Rows from block 3 of a small CTC audio transcriber, named by matrix and row number. Each number is 128 + 32 x the weight over its row's rms, rounded and kept within 0 to 255. All counts start at 0. After the name is the row's rms in percent of the matrix's.
After each channel's rows are labels from the 100 clips, of 14976, where the channel reaches its highest value: "loudest" is the band of the loudest frequency at the time of the peak. Only what is clearly more common there than usual is listed. The data: babble in 24 made-up languages, each with its own sounds, syllables and stress or tones, from a formant synthesiser. In brackets: how many of the 100, against the usual share in percent.
# conv: width-5 conv, stride 2 (model.blocks.3.conv.weight, 288x192x5, each kernel summed), inputs 96-191

conv.73 099 [ 89 125  96  73 205 136 104 153  69 172 128 119 129  96 126 187 119  54 123 147 103 137 171 111 134 171 144 175 135 147 177 171 183 117 149 196 125 132 182 116 138 161 206  98 158 113 154 105 131 170  79  82 143 160 155 165 100  96 171  95 106 159 139 146 138  94  88 114 168 129 105  89 108 150 145 132 144 131 139 136  62 160 119 114 130  93 150 113 102 199 114 150 173 152  95  97]
loudest: 500 to 1000 Hz (75 vs 20.9)

conv.83 088 [161  70 195 124 131 123 163 127 156 133 141  96 116 173 104 121 128 139 187 100 210 178  85 105 141  96 144 111 142 161 134 117 129 111 107 115  88 142 122 156 157 171 144 162 103 109 112  73 141 131  69 139 103 100 180 142 172 150  94 140  83 113  83  97 157  98 101 100 143 140 167 125 181 133 152 130 113 111 148 101 102 148 210 128 202  68 133  67  92 111  73 123 128 148 142 156]
loudest: 4000 to 8000 Hz (41 vs 9)

conv.18 099 [151 156 132 117 124 153 140 138 147  55 188 103 145 196 156 155 162 116 104  88 105 137 122 119 238 100 145 144 145 126 150 110 179 100 115 173 168 166 161 168 122 118 155 104 165 186 119 138 160 107 209 198 133 123 120  60  79 118 129 128  86 156 124 146 103  90 127  78 136 157 123  99 110 175 133  64 126 142 137 152 129 113 102 158 126  75  97  83 154 108 112 141 139 135 155 151]
loudest: 1000 to 2000 Hz (29 vs 3.7)

conv.49 092 [124 129 109 127 101 153 140 127  96 131  52  65 128 101 144 160  97 102 151  95 131 130 160 144 130 149 151 132  92 180 181 120 159 131 144  86  90 143 192 125  93 133 189  97 114  84 185 147  67 146 127 178 109  96 148 139  78 123 106 124  69 199 171 130 170 127  99 133 150 140 143 136 133 157 173 130 185 145 109  87 166 122 149 133 106 142 161 123  97 166 126 122 126 149 126  50]
loudest: 2000 to 4000 Hz (26 vs 3.9)

conv.178 088 [152 150 144  94 111  73  91  75  71  84 110 110 127 123 181 116 132 139 159 140 163 111  84  64 147 143 141 147  77  98 200  55 101 140 173 182 121 114 137 188 131 107  73 152 155 124 163 103  65 162 167 121 120 140 123 133 103  70 104  78 113  81 110 186 118 190 139 137 156 125  77 123 110 162 148 107 113 106 158 200 181 137 192 164 144 128 129 117 102  84 120 191 123  86 132 111]
loudest: 250 to 500 Hz (57 vs 22.2)

conv.97 085 [ 85 106 167 118 127 174 133 126 135 153 153 188 137 159 125 132 137 111 139 123 128 131 141 147 116 115  39 151 153 154 110 138 151 190 128  96 115 114 118 133  44 141 158  74 192  92 131  90 122 110 110 106 143 114 145 162 135 148  97 151 165 121 183 137 147  77 121  76 116 156  69 141 122  72  56 100 111 162 122 114  81 148 126 160  65 133 127 126 125  93 149 162 129 144 163  82]
loudest: 4000 to 8000 Hz (40 vs 9)

conv.15 111 [164  84  45 102  83 191 113 154 160 127 111  89  98 103 148 114 126 131  79 169  66 142 141 101 126  81 137 103 102 122  95 129 175 115 128 136 166 123 181 149 142  87  95 106 139 113 143 180 128 109 127 170 155 114 123 114 125 159 103 150 124 132 131 147 140 167 144 124 204 177 142 137 164 165  60 117 115 145 142  97  63 159 126 136 160 146 140  27 132 132 176  97 196  92 113 146]
loudest: 4000 to 8000 Hz (55 vs 9)

conv.152 103 [ 93 128 117 130 146  87 135 152 124 143 156 129 121 137 101 174  97  72 105  68 118 142 119 155  53 137 195  91  93 150 184 112 183 131 159 107 151 101 147 138 117  69 137 109 183 133 145  86 115 105 163 130 150  87 111 127  82 117 155 131 119 166 137 125 176 135  95  60 159 161 123 147 112 110  76 118 100  78  97  79 149 156  73 127 132 110 114 118  94 117 182 150  97 103 142  80]
loudest: 250 to 500 Hz (45 vs 22.2); 1000 to 2000 Hz (30 vs 3.7)

conv.41 102 [ 73  44 119  91 184 118 143 136 180  93 146 150 114 175 120 152 195 133 104 169 144 180 159 161  92 190 156 103 130 147  97  93 131 175 114 129 132 202 128 138  94  74 129 120 167 190 104 148 158 150 145 101  98 141 118 138 139  99 125 127 141  83 106 107 149 149 112  61 108 125 121 126 126 145  81  98  91 102 108 111  45  86  99 140 116 106 112 189 174 151 135 110 126 115  94 189]
loudest: 1000 to 2000 Hz (46 vs 3.7)

conv.154 111 [137 128  61 106  45 148 177 135 165 162 121 133  95 120 113 114 142 152 110 186  90 130  98 121 167 171 166  96 140 117 146 119 141 112 133 133 128 141  48 124 117  84 161 123 139  61 114 161 131 152 203 194 155 143 142 123 125 143 138 149  91 112 148 147 129 146 164 145 192 141 151  99 151 157 102 155  99  98 141 173  90 139 183 155 189 113 151 157  87 149 179 132 137  87 118 176]
loudest: 4000 to 8000 Hz (28 vs 9)

conv.179 093 [144 136 129 171 131 146 155 132 186 121  63  48  63  86 114 114 107  81 119  26 147 148 154 143  93 160 171 151 157 107 171 120 105 107 122  99 186 121 117 107 154 153 146 162 162 181 115 129 120 127 171 118 143 156 123 131 149 141 178 124  76 164 138 168 163 137  86 138 110 109 121  65 141 103 152 172 161 147 116 129  72 133 168 155 174  94  83 169 154 114  82  83 159 126 140  97]
loudest: 500 to 1000 Hz (48 vs 20.9)

conv.157 118 [130 106 125  74  42 118 150  90  43 123 157 107 152 114 167 179 115 122 134  88 112   2 135 149 134 151 174 173 103 156 134 164 174 128 173 151 101 139  96 123 173 161 128 147 122 170 106 116 103 196 200  94 160 178 183 136 124 144 118 105 133 185 134 107 124 152 189 151 158 174 173  90 138 112  82 117 122 108 100 108 100 126 106 138  87 121 139 230 114 180 141 137 118 114 133 178]
loudest: 250 to 500 Hz (45 vs 22.2)

conv.255 101 [151 169 123 147 138  74  91 144 113 184 150 138 173 150  94 130 104  91 217 140 111  78 100  96  85 103 160 103  80 122 140 109 166 127 150 153 105 100 185  64 133 127 159 112  84 160  80  53 112  99 140 156 201 141 127 101 120 145 174 144 131 112  97 106 100 141 187 152  95 142 156 141 100 133 140 102 114  86 117 152 112 137  87  98 171  94 132 109  89 138 152 144 137 145 130 127]
loudest: 4000 to 8000 Hz (28 vs 9)

conv.261 102 [173 221 173  91 153 128 187 134 199 149 196 108 118  94 101 169 129  95 110 175 102 193 146 158 176 131 136 145  95 118 167 102 128 145 107 100 122 181 156 134 147  91 168 160 169 185 231 159 102 146 156 165 125 147  81  97  95 114 126 155 119 124 149 149 172 154 178 157 144 112 145  99 153  76 136 146  84 120 136 159 118 172 184 141 110 116 108  78 142  99 123 143 151 131 135  93]
loudest: 500 to 1000 Hz (89 vs 20.9)

conv.165 098 [154 139 112  88 124  75 179 135  88 120 126 100 139 132 115 153 120 105 176 158 107  86 146 130 130 107 117 161  36  75 175 147 170 117  83 133 167 148  56  75  97 129 147 163 158 126 144 131 120 105 242 123 152 112 170  82 124  94  86 122 108 115 106 116 122 181  92 109  82 127 127 151 124 145  53  76 151 111 144 108 105 203 111 134 110 104  76 106 135 121 135 150 142 116 129 107]
loudest: 250 to 500 Hz (64 vs 22.2)

conv.1 099 [178 123 161  89 107 139 160 154 185 145 142  48 116 145 134 103 151 144 105 192 117 137 137  77 119  84  68 191 122 154  98 127  56 106 150  59 132 121 141  97 127  77 130 125 150  65 128 104 132 131  97 112 205 142 140 140 155 146  56 129 141 142 105 127 167 137 125  65 159 108 159 152 173 168  91  89 122 100 117  93 158 125 161 128 141 154 133 127  60 160 100 136 128 126 126  64]
loudest: 4000 to 8000 Hz (28 vs 9)

conv.142 113 [153 197 156 118 146  98 148 110 133 203 139 108 104 112 154  77 127 127 136 194 118 134  97 125 121  83 160 106  79 149 135 153 124 132 109 146 120 151 175  70 151  82 103 102 136 114 117 122 103  80 167  78 117 125  85 133 113  85 146 101 139 143 163  78 121 182  99 101  68 125 130 179 132 126  95 169 107 135 133  78  75 164 168 122 141 132 160 136 137 154 127 135  90 157  94 189]
loudest: 4000 to 8000 Hz (42 vs 9)

conv.2 102 [153 118 164 157 145 105  87 138 170  84 100 139 152 113 167 118 178 116 196  98 158 119  52 132 130  96 147 114 116  89 104 198  46 179 103 139 130 139 119 124  97  82 178 134 134 141 137  74  96 138 121 104 123 107 154 168 118 120  78 113 160 108 130 166  76 144 112 139 175 176 161 160  68 134 113 125 109 194 122 180 132 160 103  83  99 124 157  94 109 174  89 111 184 155 137  78]
loudest: 2000 to 4000 Hz (34 vs 3.9)

conv.199 097 [118 138 125 123 137 121 115 150  84 139  99  92 149  84  58 115 147 166 120 117 107 120  65 127 153 130 108 130 150 112 118 150 119  45 171 176 143 128  88 143 189 142 154 117 187 146  83 150 181 132  70  88 133 103 189 103 141 148 234 102 107 108 115 134 180  67 133 107 151  81 126 128 159 122 144 125 118  62 118  65 145 122  76 146 119 133 104 111 110 119  92 128 121 156  89 120]
loudest: 4000 to 8000 Hz (58 vs 9)

conv.169 104 [165 150  81 143 123 144 103 122 120 154 127 158 155  95 189 149 173 158 113 132 178 114 112 151  77 111  70 134  62 124 125 140 108 160 159 151  91 108 108 135  76 123  99 151  97 112 136 137 123 161 154  88 141 116 147 175 141 135 143 142 148 116 159  87  74 165 222  94 156 173 138 154 112  75  80 117 170 131 137 172  61 128 112 117 124  99 130 136 117 114 148 127 134 149 153 146]
loudest: 4000 to 8000 Hz (28 vs 9)

conv.0 100 [169 108 147 154 135 106 136 148 183 111 164 194 165 110 122 155 163  96  98 140 134 158 141 129 168 102  79 173 121 142 129 107 167 127 148 130 106  80 135  87 165 146 100  65 167 145 143 113 107 123  96  35 231 123 133 104  71  95  67 147 145 108 115 177 185 132 131 113 133 120 106 149 151 124  95 106 157  85 153 116 103 130 124 144 130 143 149 162 114  88 137 112 179 167  77 147]
loudest: 1000 to 2000 Hz (92 vs 3.7)

conv.174 092 [154 121 106  89 141 114 102 120  96 137 154  58  80 133 136 132  56 120  56 103 129 132  73  86 116 153 113 117  72 118 168 125 105 118 100  99 114 124 137 118 150 130 119 163 103 140 158 186 119 118 173 128 172 169 153 108 147 114 130 137 119 184 211  74 120 118 105 109 138 145 186 117 111 119 133 142  93 116  65 152 104 135 172 121 105  87 132 148 107 176 164  92  60 143 123 111]
loudest: 250 to 500 Hz (54 vs 22.2)

conv.113 101 [129 163  93 147  34 102 100 112 151  79  74 175 124 140  85 104  95 112 155 165  96 161 115 121 128 174 129 122 145 128 186 157 164  91 131 139 155 102 136 120 131 114 118 114 144 105  92 108 104 144  43  48 136  71  80  59 128 122 108 125  67 116 129 115 113 104 107  92 155 112 100 107 168 129  85  60 107 160 105  92 183 115 153 142 107 115 106  63 163 117 145  85 130  80 180 206]
loudest: 2000 to 4000 Hz (78 vs 3.9)

conv.72 093 [148 164 140 154 135 146 184 111 104  99 145 103  90 129 107 121 141 177 104 181 145  70  73 108 143  73 175 142 160 187  72 158 105 190 139 187  87 141 187 166 129 142 126 142 113 146 103 120 100 126 130  91 111 154 138 157  64 117  84 139 133 168 163 129 135 138 167 127 160 139 167 173 120 115  69 142 166 185 119 127 113 132 107 138 171 128 123 127 118  56 114  98 100 133  49 119]
loudest: 1000 to 2000 Hz (63 vs 3.7)

conv.258 090 [110 133 196 159 158 143 108  81 134 150 119 168  72 147 153 133 139 186 148 137 157 174 151 146 114 145 163  93 159 153 134 128  66 103 168  96  78  96 162 131 132 104 116 182 124 118 109 102 142 175  88  90 155  97 142  96  68  29 131 170 122 122  88 105 104  85  96 109 139 213  45 145 138 109 165 176 165 102 129  87 109  62 114 129 141 139 113 106 139 104 135  69 157  82 114 124]
loudest: 1000 to 2000 Hz (69 vs 3.7)

conv.95 104 [117  88 147 100  95 162 143 122 111 152 114 134 118 136 119 146 130 110  87 139 105 104 181 151 189 111 102 119 150 135  76  28  58 124 141 137 122 163 136 193 127 162 139 139 129 175 199 129 156 163 120 110 126 130 163 165  87 144 155  64 156  96 176  87 131 154 154 107 175 203 158 148 104 148  78 183  83 123  81 113  65 110 108 127 108 106 146 116  97  82 117 161 144 116 123 147]
loudest: 1000 to 2000 Hz (35 vs 3.7)

conv.59 102 [136 106 158 137  99 102 138 147 168 124 140 132  92 137 198 114 130 116  79 138 131 180 189 113  55 164 121  95  99 142 122 149 123 149 110 137 194 139 175 153 142 139 189 138 136 136 159  98 156 184  93  71 110 130  98 149 156 141 136 189 105 136  96 162  79 104 100 131  79  66 115  99 162  89 137 111 114 163 154 112 130 109  89 140 153 172 101 101 145 161  73  93 159 107 178 164]
loudest: 2000 to 4000 Hz (28 vs 3.9); 1000 to 2000 Hz (27 vs 3.7)

conv.164 104 [160 217  98 129  78 120 184 136 174 124 135 122 147  84 173 133  62 131 112 152 184 175 113 108 102  84 160 123 123  74 137 124 147 135  84  61  85 117 178  77 196 155 138 102 110 116 124 125  89 122  93 150  86 132  95 134  98  61 152 105 120 136 125 165 151 188 143 123 169 136 127 146 189  98 178 146 105 166 102 177 140 109 175 138  78 127 118 131 133 100 152 165 132 114 136  78]
loudest: 500 to 1000 Hz (66 vs 20.9)

conv.156 095 [111 107 122 139 139  82 120 130 182 121  28 112 153  83 121 178 130 127 187  61 121 158 154 116 176 170 121 146 149 141 150  89 117 165 155  96 127 170 198 114 164 123 207 174 160 124 200  79 140 140 207 100 127 135 115 150 138 122 170 113 115 160  79 142  56 207  88 140 106 128  98  87  99 109 110 161  99 141 122  98  97  88  76 119 124 140  97 149 163  95 166 123 134  81 156 145]
loudest: 4000 to 8000 Hz (31 vs 9)

conv.223 102 [141 145  53 142 112 110 111 131 133  72 110  94 118 185 133 104  76  93 131 136 120 130 212  74  80  93 112 105 158 101  91 109 137  52  87  69  32 105 151 106 164 112 104 111 126 127 166 168 156 140 177 166 121 104 133 135 107  73 188  94  77 119 101 174  96 119  95 160 139  93  57  89  90 100 110 108 122 114 147 144 130 151 122 147 116 166 167 137 195 114  94 182 129 201 139  97]
loudest: 4000 to 8000 Hz (60 vs 9); 2000 to 4000 Hz (28 vs 3.9)

conv.23 091 [155 114 109  98  70 124  98  80 166  55  70  86  91 133 126  84 105 108 120  99 100 133 127 118 124 121 106 133 128 107 145 124 114 103  97 146 119  59 109 108 117 149  65 100 155 108  53 138  99 131 118 150 121 113  73 113 106 140 178 146 100 117 113 115 105 163 116 119  94  83  89 186 133 147  75 182 125 164 114 124 109 181 123 197 160 175 134 171 118 197 151 147 170 166 152  88]
loudest: 4000 to 8000 Hz (73 vs 9)